From a checkpoint of a small spectrogram enhancement model.
Training: normuon at rate 0.031, batches of 128.
Data: trained on notes from a synthesiser with random patches, 78125 training examples, 20.3 epochs.
Rows from block 6, named by matrix and row number. Rows with one number belong to one attention dimension. Each number is 200 + 40 x the weight over its row's rms, rounded and kept within 0 to 999. All counts start at 0. After the name is the row's rms in percent of the matrix's.
# q: attention query (model.enc.2.2.attn.q.weight, 192x192), inputs 64-127
# k: attention key (model.enc.2.2.attn.k.weight, 192x192), inputs 64-127
q.50,094,153,217,181,192,245,206,187,177,218,188,260,203,202,245,196,240,165,261,268,214,223,233,247,202,196,160,199,211,292,211,279,239,283,227,294,186,162,209,174,238,169,173,203,167,278,198,155,163,196,233,193,165,225,126,284,178,172,207,176,213,202,212,202,186
q.51,100,128,256,243,224,249,241,221,174,215,157,206,127,155,242,261,191,201,239,280,181,233,221,216,177,226,205,193,120,272,232,225,192,199,157,217,181,225,147,217,219,221,199,221,267,260,249,235,237,182,147,177,182,212,222,265,243,184,206,263,233,139,233,237,221
q.52,111,184,226,182,179,223,165,183,137,284,238,185,314,270,260,182,239,156,190,158,218,103,232,242,195,223,156,122,211,258,211,130,260,270,173,253,179,213,254,186,167,209,211,208,296,216,209,173,193,182,230,202,228,181,163,242,133,175,228,169,155,205,154,140,227
q.53,089,198,189,188,261,225,194,185,204,113,199,101,185,229,222,206,184,190,253,223,212,220,215,154,182,229,155,153,155,154,139,197,270,88,223,219,203,173,241,230,205,228,209,219,173,139,184,180,259,176,200,210,229,184,205,244,167,274,275,191,292,178,194,173,222
q.54,092,146,210,239,165,135,242,278,248,193,249,211,173,175,215,154,235,197,199,200,163,232,163,251,205,148,254,197,177,146,179,185,242,198,230,217,240,200,288,232,232,254,267,186,226,215,163,232,139,170,193,217,137,218,155,100,231,188,273,207,205,198,165,219,124
q.55,096,178,248,262,193,265,131,207,259,234,268,231,165,238,210,184,166,177,98,212,254,114,166,215,242,204,190,200,227,180,214,204,115,227,162,178,235,289,225,151,178,187,180,179,125,183,224,227,205,207,206,180,258,218,173,171,203,185,203,164,239,199,196,155,311
q.56,097,237,199,224,180,137,180,118,159,180,204,216,277,220,200,135,192,203,199,155,164,313,194,202,258,250,234,172,239,264,258,208,246,123,196,215,232,216,258,222,220,188,190,207,186,199,286,157,242,259,156,243,141,216,180,224,188,134,152,186,179,154,159,166,207
q.57,088,206,218,169,144,192,231,126,200,280,233,151,181,131,262,225,204,236,180,246,191,281,230,197,175,143,172,202,228,241,173,213,194,205,202,178,299,182,145,173,186,194,191,179,155,198,222,172,212,275,179,224,179,203,306,191,166,259,150,222,197,230,224,238,220
q.58,096,314,243,277,150,207,213,205,237,184,229,172,201,193,195,244,169,297,189,247,180,215,155,228,255,177,219,268,244,200,179,183,118,170,235,194,196,242,180,162,170,159,163,265,177,216,190,224,193,173,134,155,154,214,215,186,267,197,141,217,220,191,200,190,220
q.59,104,199,205,167,206,161,209,162,118,166,136,140,174,222,205,235,237,240,187,156,236,156,267,164,164,141,154,171,246,234,284,212,267,238,136,129,187,209,157,148,214,156,138,167,206,206,193,262,169,199,278,204,158,188,206,251,214,150,172,145,215,249,185,239,129
q.60,092,151,241,117,202,149,220,197,194,218,216,208,285,204,177,220,192,205,107,209,257,191,131,239,194,189,244,181,204,179,166,223,175,253,196,201,174,167,193,120,144,167,174,197,172,253,91,216,189,214,213,176,216,152,273,203,182,223,200,270,223,230,231,200,267
q.61,093,186,285,195,238,203,235,250,167,80,145,178,244,191,178,214,107,177,159,224,179,174,216,136,157,181,185,195,168,231,232,150,213,215,161,192,178,180,170,222,221,185,246,244,190,144,228,263,135,247,283,238,158,180,163,218,218,212,271,195,239,168,247,226,193
q.62,107,185,207,182,268,207,208,258,167,217,258,211,211,265,210,229,191,171,288,259,185,189,146,150,171,221,145,143,223,130,241,141,198,218,180,179,159,144,194,234,217,250,167,154,246,198,188,138,253,165,161,159,172,165,221,143,177,141,222,299,130,146,183,192,235
q.63,105,220,208,242,199,198,214,202,239,181,185,183,152,210,270,232,230,191,199,150,267,232,236,166,226,147,204,174,138,197,153,263,185,226,194,198,148,191,172,234,179,195,148,257,233,229,201,159,225,263,174,200,267,234,239,167,189,132,177,180,203,217,225,222,264
q.64,099,117,163,319,321,163,197,180,213,211,138,217,267,175,154,124,194,108,163,201,186,212,217,200,221,196,221,183,239,209,195,250,160,182,230,216,217,230,168,217,229,234,138,180,214,251,199,155,160,222,215,197,185,243,210,177,217,142,232,131,260,251,178,183,212
q.65,101,205,203,177,191,165,246,260,195,176,177,152,202,192,122,180,199,193,168,176,201,192,179,205,193,245,168,207,248,226,159,132,288,165,168,215,237,265,171,197,279,189,219,190,200,197,207,213,242,212,213,208,169,160,278,203,215,194,170,190,205,285,161,184,219
q.66,103,231,149,251,263,209,141,238,138,236,179,201,250,227,158,177,153,197,216,220,278,201,197,172,242,211,230,168,213,236,190,190,183,220,162,213,228,169,227,218,187,237,252,197,185,146,206,194,238,200,178,192,194,164,221,173,172,190,200,179,213,138,180,206,166
q.67,098,225,162,170,158,211,167,139,248,281,211,196,197,209,223,226,194,234,186,218,204,191,222,143,151,197,164,185,242,173,187,122,211,175,248,154,171,196,124,165,170,154,137,218,278,261,192,152,175,214,240,252,234,121,109,201,145,142,209,165,233,167,245,172,218
q.68,111,235,168,241,190,217,229,210,263,189,190,241,180,209,188,143,242,145,189,201,187,230,148,206,169,60,217,155,233,238,228,213,185,256,169,205,197,234,187,172,230,198,236,174,240,209,206,129,244,247,160,188,249,241,157,193,206,169,197,177,182,152,258,236,172
q.69,102,233,163,218,182,192,230,190,142,206,246,177,124,186,221,213,252,267,206,233,189,162,239,222,152,139,211,146,238,144,234,280,178,194,165,171,212,227,196,159,196,188,258,207,205,132,142,235,249,194,206,282,138,220,168,161,250,195,229,176,173,201,196,160,174
q.70,103,161,139,221,172,176,230,172,257,184,177,272,220,232,206,180,201,269,279,245,101,200,175,209,181,248,259,178,166,255,176,248,189,186,206,255,201,178,165,137,188,168,194,246,207,262,185,211,229,184,277,207,229,211,196,235,192,188,144,271,127,256,197,271,200
q.71,090,190,269,139,263,202,163,182,246,173,207,137,239,213,227,182,128,190,228,140,223,125,156,215,178,177,115,183,201,120,230,226,140,156,267,165,270,218,207,214,168,231,261,197,224,183,262,215,202,206,204,186,212,205,195,279,212,279,225,152,211,227,197,233,221
q.72,106,153,236,169,94,205,136,236,232,142,192,168,200,145,205,219,227,198,185,161,224,315,205,236,117,188,189,208,170,160,219,84,294,282,285,257,244,202,197,177,214,207,157,203,294,217,211,235,191,236,192,232,251,175,261,196,252,231,270,175,199,181,216,219,208
q.73,096,263,221,157,158,194,212,119,194,216,196,225,256,179,185,265,211,241,150,206,183,183,206,91,252,171,209,209,228,207,232,153,183,196,191,199,228,172,171,174,255,177,172,145,206,224,151,243,186,190,253,215,256,212,198,256,262,173,198,163,232,205,112,137,218
q.74,085,175,192,256,186,246,221,214,188,157,151,183,193,159,199,249,174,148,210,115,208,195,145,230,263,202,153,237,146,176,210,176,150,220,204,166,226,324,204,158,201,222,189,218,215,223,203,217,222,167,111,200,155,312,236,176,209,95,207,188,242,151,246,193,144
q.75,087,190,179,155,211,197,224,207,153,234,243,138,173,224,275,242,217,258,221,245,257,124,158,173,214,161,196,278,218,227,192,205,288,166,204,192,156,134,263,229,185,234,102,177,238,158,244,166,193,237,189,152,121,159,163,198,173,168,211,127,179,220,178,180,179
q.76,095,224,237,229,314,233,185,217,138,180,180,239,193,203,182,250,206,171,181,159,171,148,280,232,256,138,250,159,206,174,141,205,202,258,200,242,131,204,277,264,231,169,153,246,178,176,219,147,276,189,209,192,205,194,260,200,225,169,208,270,175,116,268,259,255
q.77,097,219,158,183,196,180,183,242,230,203,225,223,223,188,228,179,171,227,179,189,206,185,201,282,237,302,143,161,202,203,218,238,220,182,125,192,205,192,139,246,203,168,183,237,192,126,213,209,200,245,233,194,175,186,226,143,227,224,184,182,232,147,216,246,142
q.78,106,250,247,115,195,142,220,191,171,174,224,200,239,152,195,155,180,215,189,271,201,242,257,228,188,230,217,267,207,184,183,225,206,166,196,195,235,190,184,211,190,185,168,246,155,215,174,212,200,175,214,173,174,189,245,166,134,212,197,267,154,193,182,267,224
q.79,091,185,218,148,202,213,168,201,202,181,261,196,178,199,213,244,193,243,163,157,231,224,257,272,186,201,128,184,119,264,212,154,199,197,220,261,129,220,257,197,215,226,200,204,121,204,179,209,198,252,89,225,102,285,264,249,242,194,266,150,224,236,202,218,217
q.80,101,163,210,209,283,183,189,216,76,298,207,230,195,178,222,193,196,249,202,237,179,203,197,205,233,247,216,197,165,198,208,301,203,131,160,176,159,145,192,190,275,169,215,263,254,179,208,263,199,233,265,239,200,138,137,270,123,192,205,190,197,201,184,177,193
q.81,099,150,140,290,119,134,225,240,139,224,195,218,153,195,303,199,225,128,137,214,198,253,187,206,187,181,233,187,151,220,193,218,183,154,261,213,166,208,221,172,109,268,163,212,157,181,213,182,146,166,193,200,216,308,139,187,247,192,220,190,131,227,202,248,151
q.82,108,139,192,216,129,164,219,183,132,219,194,231,154,230,196,252,188,209,217,226,204,199,192,168,186,204,208,218,204,244,238,241,171,187,246,139,220,239,200,221,201,185,205,180,175,123,200,229,164,197,123,171,220,257,135,234,255,148,163,228,172,187,150,108,222
q.83,098,252,195,289,217,236,224,190,213,206,212,229,235,239,208,231,197,151,201,249,125,168,265,141,240,297,201,98,182,231,177,198,173,224,207,210,243,195,195,167,228,267,312,160,167,179,251,163,194,204,229,201,131,192,151,170,222,243,127,224,212,185,194,158,212
q.84,101,235,203,178,153,281,155,232,149,208,180,193,165,136,295,192,149,175,250,209,243,175,248,257,158,232,222,235,236,217,156,150,195,191,194,171,173,261,190,258,184,164,175,264,202,208,139,156,155,141,199,250,238,162,243,99,187,143,229,204,220,223,213,205,229
q.85,097,212,262,175,247,134,201,130,203,160,232,205,177,208,180,209,204,198,264,189,236,104,236,197,306,121,144,235,173,78,171,197,123,197,295,202,218,194,216,220,141,131,219,148,158,215,230,200,164,157,205,146,211,185,147,165,238,305,166,232,266,172,193,201,191
q.86,098,177,159,135,226,207,241,201,232,178,184,181,282,164,172,44,215,196,226,190,181,155,225,158,190,95,231,187,265,130,231,210,256,243,139,191,142,174,191,178,220,211,174,216,141,187,167,214,179,133,217,219,276,182,157,142,181,175,155,194,249,179,239,210,171
q.87,096,213,250,143,168,214,224,240,216,143,207,232,169,213,194,261,180,229,282,212,166,263,224,175,176,198,120,174,176,196,211,218,130,148,221,213,234,142,219,262,187,199,271,195,203,185,212,220,115,214,222,183,204,257,252,199,179,229,227,189,135,249,185,174,190
q.88,104,181,228,219,205,209,211,291,225,242,177,238,214,262,155,204,223,162,106,178,185,284,196,210,173,283,224,177,212,240,205,115,214,237,162,231,196,129,216,233,194,243,138,184,159,203,218,213,188,211,229,214,227,143,187,284,166,233,182,209,233,196,232,250,175
q.89,096,189,240,198,157,234,217,129,232,196,224,164,230,217,243,139,286,201,160,218,136,271,139,168,207,214,206,245,191,218,170,222,208,173,204,205,214,259,142,235,188,148,208,212,283,161,158,243,192,177,241,202,185,105,184,290,247,207,209,232,174,181,187,204,244
q.90,099,187,256,249,153,258,224,175,149,249,225,96,148,228,149,162,231,183,243,180,155,273,136,234,201,192,256,286,189,146,171,266,164,179,226,183,252,189,204,174,152,271,172,235,178,166,186,159,171,196,110,176,241,198,276,195,226,199,220,166,184,221,234,147,220
q.91,099,272,162,212,278,181,150,217,266,260,222,262,207,174,169,106,227,167,148,243,215,211,164,171,225,216,232,170,172,207,129,226,152,218,153,156,157,169,208,174,212,253,283,182,163,250,191,172,226,234,233,115,204,206,196,164,146,208,89,258,150,263,173,159,232
q.92,097,220,185,186,196,159,166,243,278,165,153,202,192,223,201,246,156,199,222,61,196,227,202,223,188,252,192,200,173,204,216,173,275,215,164,195,191,240,237,183,184,186,205,210,195,272,234,205,279,131,256,177,180,190,224,184,177,211,206,195,235,206,283,212,251
q.93,094,240,276,209,182,214,238,197,316,160,246,230,152,214,268,245,198,230,295,221,304,168,177,203,230,196,142,182,238,260,224,213,176,160,142,201,111,170,222,239,253,180,226,244,216,210,206,193,212,191,163,157,195,227,209,170,163,341,220,238,219,181,237,185,156
q.94,103,159,179,168,213,213,130,150,212,143,171,124,212,236,178,307,173,231,185,242,253,176,144,162,202,217,214,268,185,180,278,198,199,254,202,206,207,215,164,124,192,180,184,114,209,252,209,251,194,218,197,249,211,176,167,246,147,198,220,189,193,236,117,211,216
q.95,091,168,181,171,188,248,233,156,156,207,194,171,192,197,134,198,201,193,167,161,183,126,246,208,117,202,253,243,170,223,205,159,296,279,177,231,229,124,270,243,149,167,218,109,202,241,203,205,228,226,129,201,170,212,220,205,160,229,222,289,204,167,162,182,200
q.96,102,132,215,187,193,209,226,226,164,199,177,194,220,197,163,152,247,194,204,248,202,211,189,230,269,137,198,215,277,223,180,197,185,192,150,191,191,154,213,204,163,174,285,249,191,207,143,179,168,201,246,106,200,194,283,256,231,208,195,160,228,176,117,193,184
q.97,086,241,160,256,158,179,231,237,184,213,190,176,169,234,195,142,202,231,287,207,179,177,208,263,214,196,151,213,176,232,296,168,197,230,207,224,206,222,284,167,258,227,186,122,185,173,208,168,196,256,155,235,161,221,138,183,143,251,228,230,182,176,220,184,182
q.98,105,329,154,145,232,253,179,226,137,149,244,144,190,181,255,222,180,183,232,182,177,134,183,177,157,158,136,148,157,196,211,252,200,184,263,245,153,142,206,170,178,196,183,155,190,260,250,168,168,235,223,258,222,229,205,218,167,203,251,199,185,233,197,228,215
q.99,106,190,195,220,168,250,282,163,181,140,275,182,269,187,202,181,236,217,217,215,189,198,170,115,223,181,245,176,220,219,226,165,154,215,257,195,192,209,193,166,206,235,175,227,236,181,194,255,186,245,224,204,200,225,212,162,169,209,199,136,256,183,178,201,146
q.100,096,181,243,281,227,142,169,140,190,186,146,177,187,158,243,163,195,226,229,182,146,238,232,210,130,225,185,173,221,209,265,193,211,203,186,209,138,234,176,207,146,200,186,306,190,156,193,240,160,190,101,136,217,212,198,233,189,291,195,184,234,210,188,166,196
q.101,107,197,139,170,205,142,162,236,302,223,267,219,244,228,147,258,180,242,228,209,180,139,176,219,192,181,130,195,219,231,189,160,221,202,236,184,181,221,199,223,222,211,181,223,184,191,219,218,192,223,178,206,177,251,230,225,108,221,199,117,174,180,193,316,193
k.50,096,194,195,246,145,265,188,232,168,266,198,240,139,174,231,112,207,246,176,185,302,150,135,230,131,206,213,237,222,146,220,152,206,178,199,156,185,270,230,198,263,86,269,218,191,180,188,210,144,188,271,173,247,120,259,211,245,209,177,243,187,131,190,164,174
k.51,092,261,212,192,203,247,184,146,195,199,164,150,276,261,156,186,228,217,243,184,268,227,171,251,150,154,195,202,260,153,156,148,202,159,232,169,159,207,181,262,249,139,125,263,201,182,153,227,149,175,197,195,196,219,271,210,157,223,227,180,229,194,231,203,164
k.52,102,191,218,260,194,171,215,216,263,236,207,232,174,167,218,259,177,260,218,160,176,191,143,182,205,159,245,174,258,207,187,279,139,185,187,163,176,232,225,152,143,136,150,166,204,210,191,224,285,198,242,302,112,185,151,211,229,185,179,255,194,263,178,247,205
k.53,091,243,235,189,221,203,54,219,227,181,250,177,259,155,186,182,203,208,216,245,207,167,226,240,127,205,266,213,216,204,243,131,154,202,253,167,180,197,132,220,202,139,135,242,171,223,123,216,205,222,183,176,257,190,109,163,177,100,163,217,157,189,220,126,190
k.54,101,163,135,152,251,210,167,233,270,136,235,173,190,166,154,206,179,178,150,203,200,157,237,197,211,213,233,222,217,199,190,147,327,222,206,230,269,127,195,160,161,219,191,223,201,218,214,198,248,187,185,114,244,137,281,233,163,212,169,240,227,149,220,244,211
k.55,097,287,148,228,202,243,265,166,213,197,133,185,263,185,219,192,214,150,226,191,188,192,221,202,270,174,224,136,180,201,143,220,214,244,119,188,171,262,235,214,213,224,165,101,158,204,284,191,140,160,193,252,201,331,207,213,200,227,123,150,181,256,133,209,117
k.56,105,196,215,170,186,94,240,167,266,267,228,142,321,187,153,232,224,250,183,204,236,213,219,194,192,173,180,188,123,204,235,231,186,181,198,219,191,156,239,228,181,223,129,168,213,222,189,205,128,212,162,202,129,253,194,149,233,228,263,189,164,179,244,168,268
k.57,099,278,197,139,161,208,215,228,198,194,241,176,202,143,225,231,220,213,271,163,167,211,193,253,187,203,179,187,132,113,178,222,149,110,176,200,219,247,216,153,213,274,181,256,226,187,161,224,186,139,242,258,236,87,137,209,222,264,205,206,256,180,183,272,274
k.58,095,192,211,180,196,240,254,132,183,159,273,140,164,238,229,152,156,232,193,120,152,217,244,194,202,244,176,276,194,208,176,149,204,189,183,236,265,169,219,222,195,166,117,176,162,216,217,119,182,241,243,185,289,160,182,139,181,161,209,172,182,247,255,215,225
k.59,106,249,219,157,182,246,198,241,170,232,167,253,162,196,140,213,255,152,148,155,187,192,217,143,268,279,233,242,167,243,211,254,220,212,246,256,232,277,170,235,178,197,280,288,169,163,208,175,206,259,171,239,223,174,170,165,233,204,199,203,241,231,203,189,193
k.60,095,193,185,246,294,282,217,172,143,212,200,195,215,186,197,183,202,236,195,211,143,172,173,200,251,242,200,181,185,132,161,208,229,148,152,214,147,190,188,169,170,162,183,218,231,175,233,165,206,195,159,150,183,224,161,258,239,234,136,74,188,241,259,155,192
k.61,089,133,254,221,248,271,214,164,182,179,193,255,238,157,209,166,163,220,196,193,212,181,280,206,209,193,182,213,251,277,153,282,134,191,192,216,186,234,265,217,215,216,213,254,191,173,223,195,199,225,247,232,198,123,224,207,145,197,199,221,193,197,192,199,195
k.62,098,241,216,155,240,199,198,200,122,176,229,111,186,122,155,234,225,162,185,228,248,263,218,178,201,180,230,111,252,169,198,148,243,200,242,154,222,143,237,214,278,199,239,240,228,176,170,242,208,205,237,175,180,198,194,249,248,171,191,230,244,210,144,145,195
k.63,093,155,261,171,266,206,231,231,243,206,240,220,162,233,198,181,204,144,182,133,224,193,105,243,159,184,193,155,156,162,237,157,222,184,196,185,246,207,202,222,267,189,267,175,150,142,231,161,168,155,189,164,234,247,270,262,171,202,187,181,268,208,225,163,117
k.64,105,257,182,199,113,159,209,151,221,281,234,173,210,219,194,172,182,234,203,130,224,146,221,291,226,200,174,234,250,145,228,181,155,193,189,199,212,168,120,201,211,158,168,152,206,200,267,184,213,168,267,230,207,256,208,200,191,189,140,251,264,171,250,239,162
k.65,109,236,196,227,167,160,115,183,153,203,237,281,143,197,226,216,217,172,194,212,161,292,219,212,124,212,154,181,183,197,167,192,213,234,168,271,182,177,182,154,192,174,236,138,156,191,157,221,155,238,213,184,276,203,179,248,247,202,187,178,169,145,222,194,147
k.66,099,216,169,160,223,201,252,234,305,156,182,257,189,189,220,130,197,188,266,140,192,146,296,248,238,228,189,190,226,259,225,220,158,240,194,223,196,217,169,215,289,176,186,242,255,162,211,133,235,171,175,182,224,209,176,207,193,247,191,188,229,217,226,242,286
k.67,097,215,217,232,207,269,185,199,183,209,216,208,209,211,251,179,185,146,156,178,166,214,168,198,181,229,282,191,214,232,161,172,166,122,241,240,197,170,207,246,241,184,123,233,221,186,243,204,121,251,189,230,153,227,303,161,252,182,173,232,211,180,160,131,201
k.68,105,206,223,263,246,199,138,257,226,141,231,192,161,259,251,199,212,204,200,206,175,221,202,179,165,196,238,184,214,206,207,197,212,215,234,155,237,208,207,226,155,229,205,189,198,216,206,230,216,236,201,198,176,167,148,162,252,215,174,149,249,271,174,206,189
k.69,103,168,240,203,193,220,222,179,205,212,226,164,258,197,164,220,210,158,185,240,191,207,285,192,181,206,208,230,160,251,219,240,156,178,160,184,213,189,204,209,167,264,189,276,146,210,238,144,201,225,192,157,316,209,178,189,208,207,223,289,215,173,172,224,241
k.70,104,152,215,183,199,238,191,153,236,266,214,171,182,182,150,174,191,197,90,153,185,179,177,216,240,226,135,243,130,162,259,190,214,224,197,238,186,239,240,270,146,145,235,147,259,240,155,202,152,197,216,198,164,228,229,187,208,174,180,212,257,263,149,159,211
k.71,088,187,200,142,185,156,179,212,183,257,198,232,183,107,235,214,242,193,202,164,261,222,181,198,225,185,202,108,203,243,126,86,159,189,193,175,173,175,165,255,212,178,217,211,208,208,197,200,243,227,211,231,174,190,162,222,184,151,254,62,214,155,221,170,241
k.72,094,221,226,108,258,116,222,188,240,206,228,231,208,205,173,193,156,211,228,277,226,215,182,181,134,199,231,214,194,214,200,161,244,255,224,197,200,200,143,255,155,222,154,195,157,161,215,146,252,208,154,197,149,153,202,145,216,185,293,151,177,185,271,205,205
k.73,102,177,140,237,237,133,214,255,264,177,240,168,154,239,211,169,191,162,153,228,214,205,202,236,140,186,134,164,158,189,211,204,199,236,273,269,210,224,271,194,215,219,168,251,193,191,241,171,198,211,220,109,156,153,199,179,167,153,232,264,228,209,199,210,160
k.74,095,210,204,277,198,229,184,204,152,239,236,217,185,245,155,220,204,197,225,194,226,193,241,209,200,154,231,180,238,182,273,174,262,195,169,205,230,159,254,119,182,203,222,151,210,240,225,254,230,171,151,266,184,185,231,169,206,201,252,193,190,144,188,204,218
k.75,091,255,192,185,215,188,206,194,217,129,187,215,292,168,197,170,247,242,214,165,271,207,215,180,233,209,234,174,158,259,234,240,191,165,169,189,211,144,245,206,148,127,152,200,192,236,179,161,173,169,198,176,208,180,200,176,244,200,227,272,148,190,163,224,219
k.76,097,241,160,128,220,219,131,211,158,229,119,177,214,300,247,182,161,217,232,180,215,218,127,243,92,191,241,236,227,219,188,232,172,231,149,188,221,205,126,254,204,163,243,232,197,151,138,195,179,168,211,230,251,197,194,277,182,218,187,144,154,190,191,225,165
k.77,099,177,226,105,229,243,289,144,169,205,195,196,263,230,158,173,268,163,197,155,181,182,232,189,265,203,226,239,203,215,185,220,120,319,217,209,209,192,236,176,255,203,265,146,178,303,178,142,249,218,222,176,227,270,162,260,134,231,213,204,210,171,170,208,235
k.78,103,181,187,182,150,207,225,182,150,210,177,184,233,159,194,230,172,216,201,161,145,185,173,174,236,184,220,231,251,196,161,174,204,141,255,194,186,261,240,231,214,208,217,224,202,205,192,190,143,298,249,216,289,200,196,200,127,155,206,265,214,239,184,145,211
k.79,093,229,232,178,126,191,239,242,242,189,156,277,213,153,183,250,202,160,222,192,230,219,200,170,220,160,193,189,124,290,193,241,189,242,209,179,305,189,226,132,221,226,233,207,214,275,207,206,231,164,160,198,197,182,194,205,255,196,164,254,169,229,289,217,188
k.80,102,142,253,206,174,248,148,170,242,222,192,234,228,156,226,192,160,224,257,203,218,248,168,212,227,173,190,209,187,199,184,188,182,249,96,247,172,178,203,205,206,207,245,211,168,176,287,239,209,183,186,210,269,210,231,228,193,179,179,157,234,236,222,250,215
k.81,096,183,234,228,176,176,196,176,192,171,197,175,180,214,198,264,198,201,173,177,227,237,160,263,247,217,195,157,263,159,271,215,196,208,166,137,128,157,151,200,157,179,131,204,229,202,159,239,265,226,195,250,246,156,125,197,197,276,238,163,179,199,203,263,154
k.82,100,195,228,255,194,211,228,226,205,160,197,197,192,181,131,127,233,218,150,193,186,246,183,191,217,194,227,262,284,90,132,218,221,215,224,170,181,246,108,182,154,170,256,225,180,265,128,272,167,210,186,152,176,186,232,221,174,259,270,163,177,201,148,226,176
k.83,099,208,217,218,131,296,170,195,189,162,185,228,226,176,145,253,214,265,178,196,243,215,172,146,232,217,226,195,172,210,128,150,204,120,250,161,223,261,175,167,238,184,287,289,252,178,221,234,192,199,183,226,216,243,194,167,201,233,219,210,117,176,208,118,179
k.84,100,192,135,260,255,159,260,185,216,204,164,191,215,248,177,235,191,208,171,173,176,196,210,183,247,225,207,184,201,187,213,266,211,146,172,162,197,141,178,199,193,188,172,205,210,188,233,186,246,150,223,253,122,198,218,261,166,185,211,271,163,185,236,159,303
k.85,103,111,170,239,183,225,180,279,170,162,228,196,181,192,192,189,233,248,231,224,134,245,148,206,131,164,216,261,210,212,249,257,231,173,204,214,172,234,197,149,207,187,200,219,236,252,209,161,158,171,226,251,202,218,123,207,192,182,203,153,139,173,214,200,151
k.86,095,140,198,248,166,246,167,188,161,177,218,162,182,321,237,209,221,202,223,197,215,136,216,213,197,206,223,127,200,124,217,256,218,177,226,137,212,196,218,132,222,285,129,154,328,235,296,181,200,229,212,206,193,208,186,197,242,147,159,189,167,195,187,209,189
k.87,100,226,187,163,234,211,231,172,124,194,176,178,209,137,166,164,186,212,173,260,175,162,159,172,314,222,180,218,182,230,227,125,189,281,195,147,188,205,231,201,199,142,199,154,255,147,175,193,190,200,155,239,207,209,210,195,186,174,276,138,190,167,159,205,211
k.88,101,227,214,145,228,143,242,206,126,195,176,172,210,217,213,181,171,161,250,181,189,202,174,171,228,113,205,181,184,214,186,178,249,148,206,248,179,182,249,219,214,236,227,182,192,240,216,243,202,157,245,165,165,192,294,176,190,233,163,205,162,208,191,115,201
k.89,100,223,220,250,199,198,264,196,165,205,143,243,193,250,185,165,227,254,214,182,213,156,248,208,156,232,154,176,225,186,241,159,256,205,239,319,196,182,266,202,196,258,234,180,218,159,211,257,163,207,266,151,128,190,148,107,202,184,172,186,259,137,234,138,190
k.90,099,220,191,217,237,218,158,189,212,201,211,240,140,147,244,246,202,149,180,222,219,170,309,275,217,199,145,290,216,201,272,203,240,167,146,168,172,172,210,234,192,184,167,198,173,244,214,219,207,169,187,106,151,194,177,212,117,250,206,212,263,118,178,199,189
k.91,102,172,122,220,254,299,187,186,251,173,224,168,225,160,275,157,133,180,186,213,240,216,201,208,183,216,128,205,170,200,152,167,155,199,198,214,192,223,148,208,165,210,199,177,109,150,244,178,169,198,153,227,175,198,194,244,323,184,115,191,237,253,228,280,147
k.92,099,253,233,185,182,172,193,127,226,243,189,116,218,191,251,239,181,236,211,316,190,218,209,93,203,210,222,195,153,238,190,184,257,193,198,214,208,238,221,166,201,224,172,209,148,149,5,214,225,157,175,174,192,254,218,198,165,222,176,114,213,256,191,198,147
k.93,092,154,148,137,211,178,222,197,186,161,206,137,175,199,157,191,208,231,171,261,188,151,196,198,139,195,286,111,176,187,132,308,231,251,236,146,271,203,228,135,216,266,160,223,146,162,173,203,249,244,250,179,280,167,255,205,177,158,176,188,213,257,185,228,229
k.94,106,198,190,221,223,170,173,278,253,235,192,258,158,182,173,206,224,198,260,204,207,152,138,154,200,262,183,182,200,224,158,206,140,178,207,227,165,244,206,220,203,209,187,167,169,130,174,205,178,164,160,200,196,110,218,176,182,229,164,269,188,300,200,242,310
k.95,089,243,254,177,188,127,199,251,175,235,210,159,169,157,222,313,180,160,236,241,171,183,192,183,184,178,146,235,240,91,219,203,218,115,192,165,210,215,161,245,234,214,211,225,201,165,187,192,222,222,161,230,99,257,224,219,234,205,198,266,177,189,200,179,138
k.96,094,221,227,158,207,125,184,191,161,228,236,216,187,214,214,229,183,203,173,235,234,203,171,236,227,233,186,231,195,253,167,246,127,176,155,214,190,252,222,250,166,241,175,172,190,179,196,245,172,206,204,253,230,224,250,158,222,142,150,166,185,216,211,205,251
k.97,092,159,207,188,135,191,201,189,132,205,144,190,170,173,213,181,224,222,214,199,264,230,186,83,184,220,213,169,207,191,223,235,213,212,154,148,168,266,207,125,205,161,217,189,242,180,150,228,254,198,224,141,206,196,238,179,216,219,206,179,141,214,203,268,231
k.98,107,207,268,189,144,196,153,227,213,212,131,233,213,181,255,186,234,218,243,173,165,185,137,192,228,201,95,195,199,292,192,225,165,299,188,161,76,262,161,245,144,205,146,272,165,241,192,227,236,175,176,199,257,179,212,336,238,246,145,269,207,157,220,226,196
k.99,106,240,191,193,241,243,178,169,219,224,208,295,206,232,187,224,210,156,181,223,210,271,163,205,256,193,243,200,162,219,209,174,217,166,156,192,216,189,206,278,177,129,228,158,203,124,257,132,194,175,202,218,217,194,219,211,215,180,210,160,207,232,270,176,221
k.100,102,214,228,222,227,200,209,234,162,241,158,159,197,221,259,158,196,218,131,310,141,208,217,206,183,157,174,187,206,218,198,253,207,174,209,254,201,221,224,199,224,246,123,214,192,131,244,201,166,239,206,218,215,190,183,226,247,75,247,186,133,249,161,188,151
k.101,110,262,239,180,210,193,169,189,172,215,241,168,237,232,194,208,189,178,162,185,167,165,158,165,271,176,206,189,160,163,327,184,211,158,203,183,236,201,257,196,180,174,159,248,253,287,190,293,234,180,252,190,222,191,166,210,231,212,249,191,166,214,221,225,210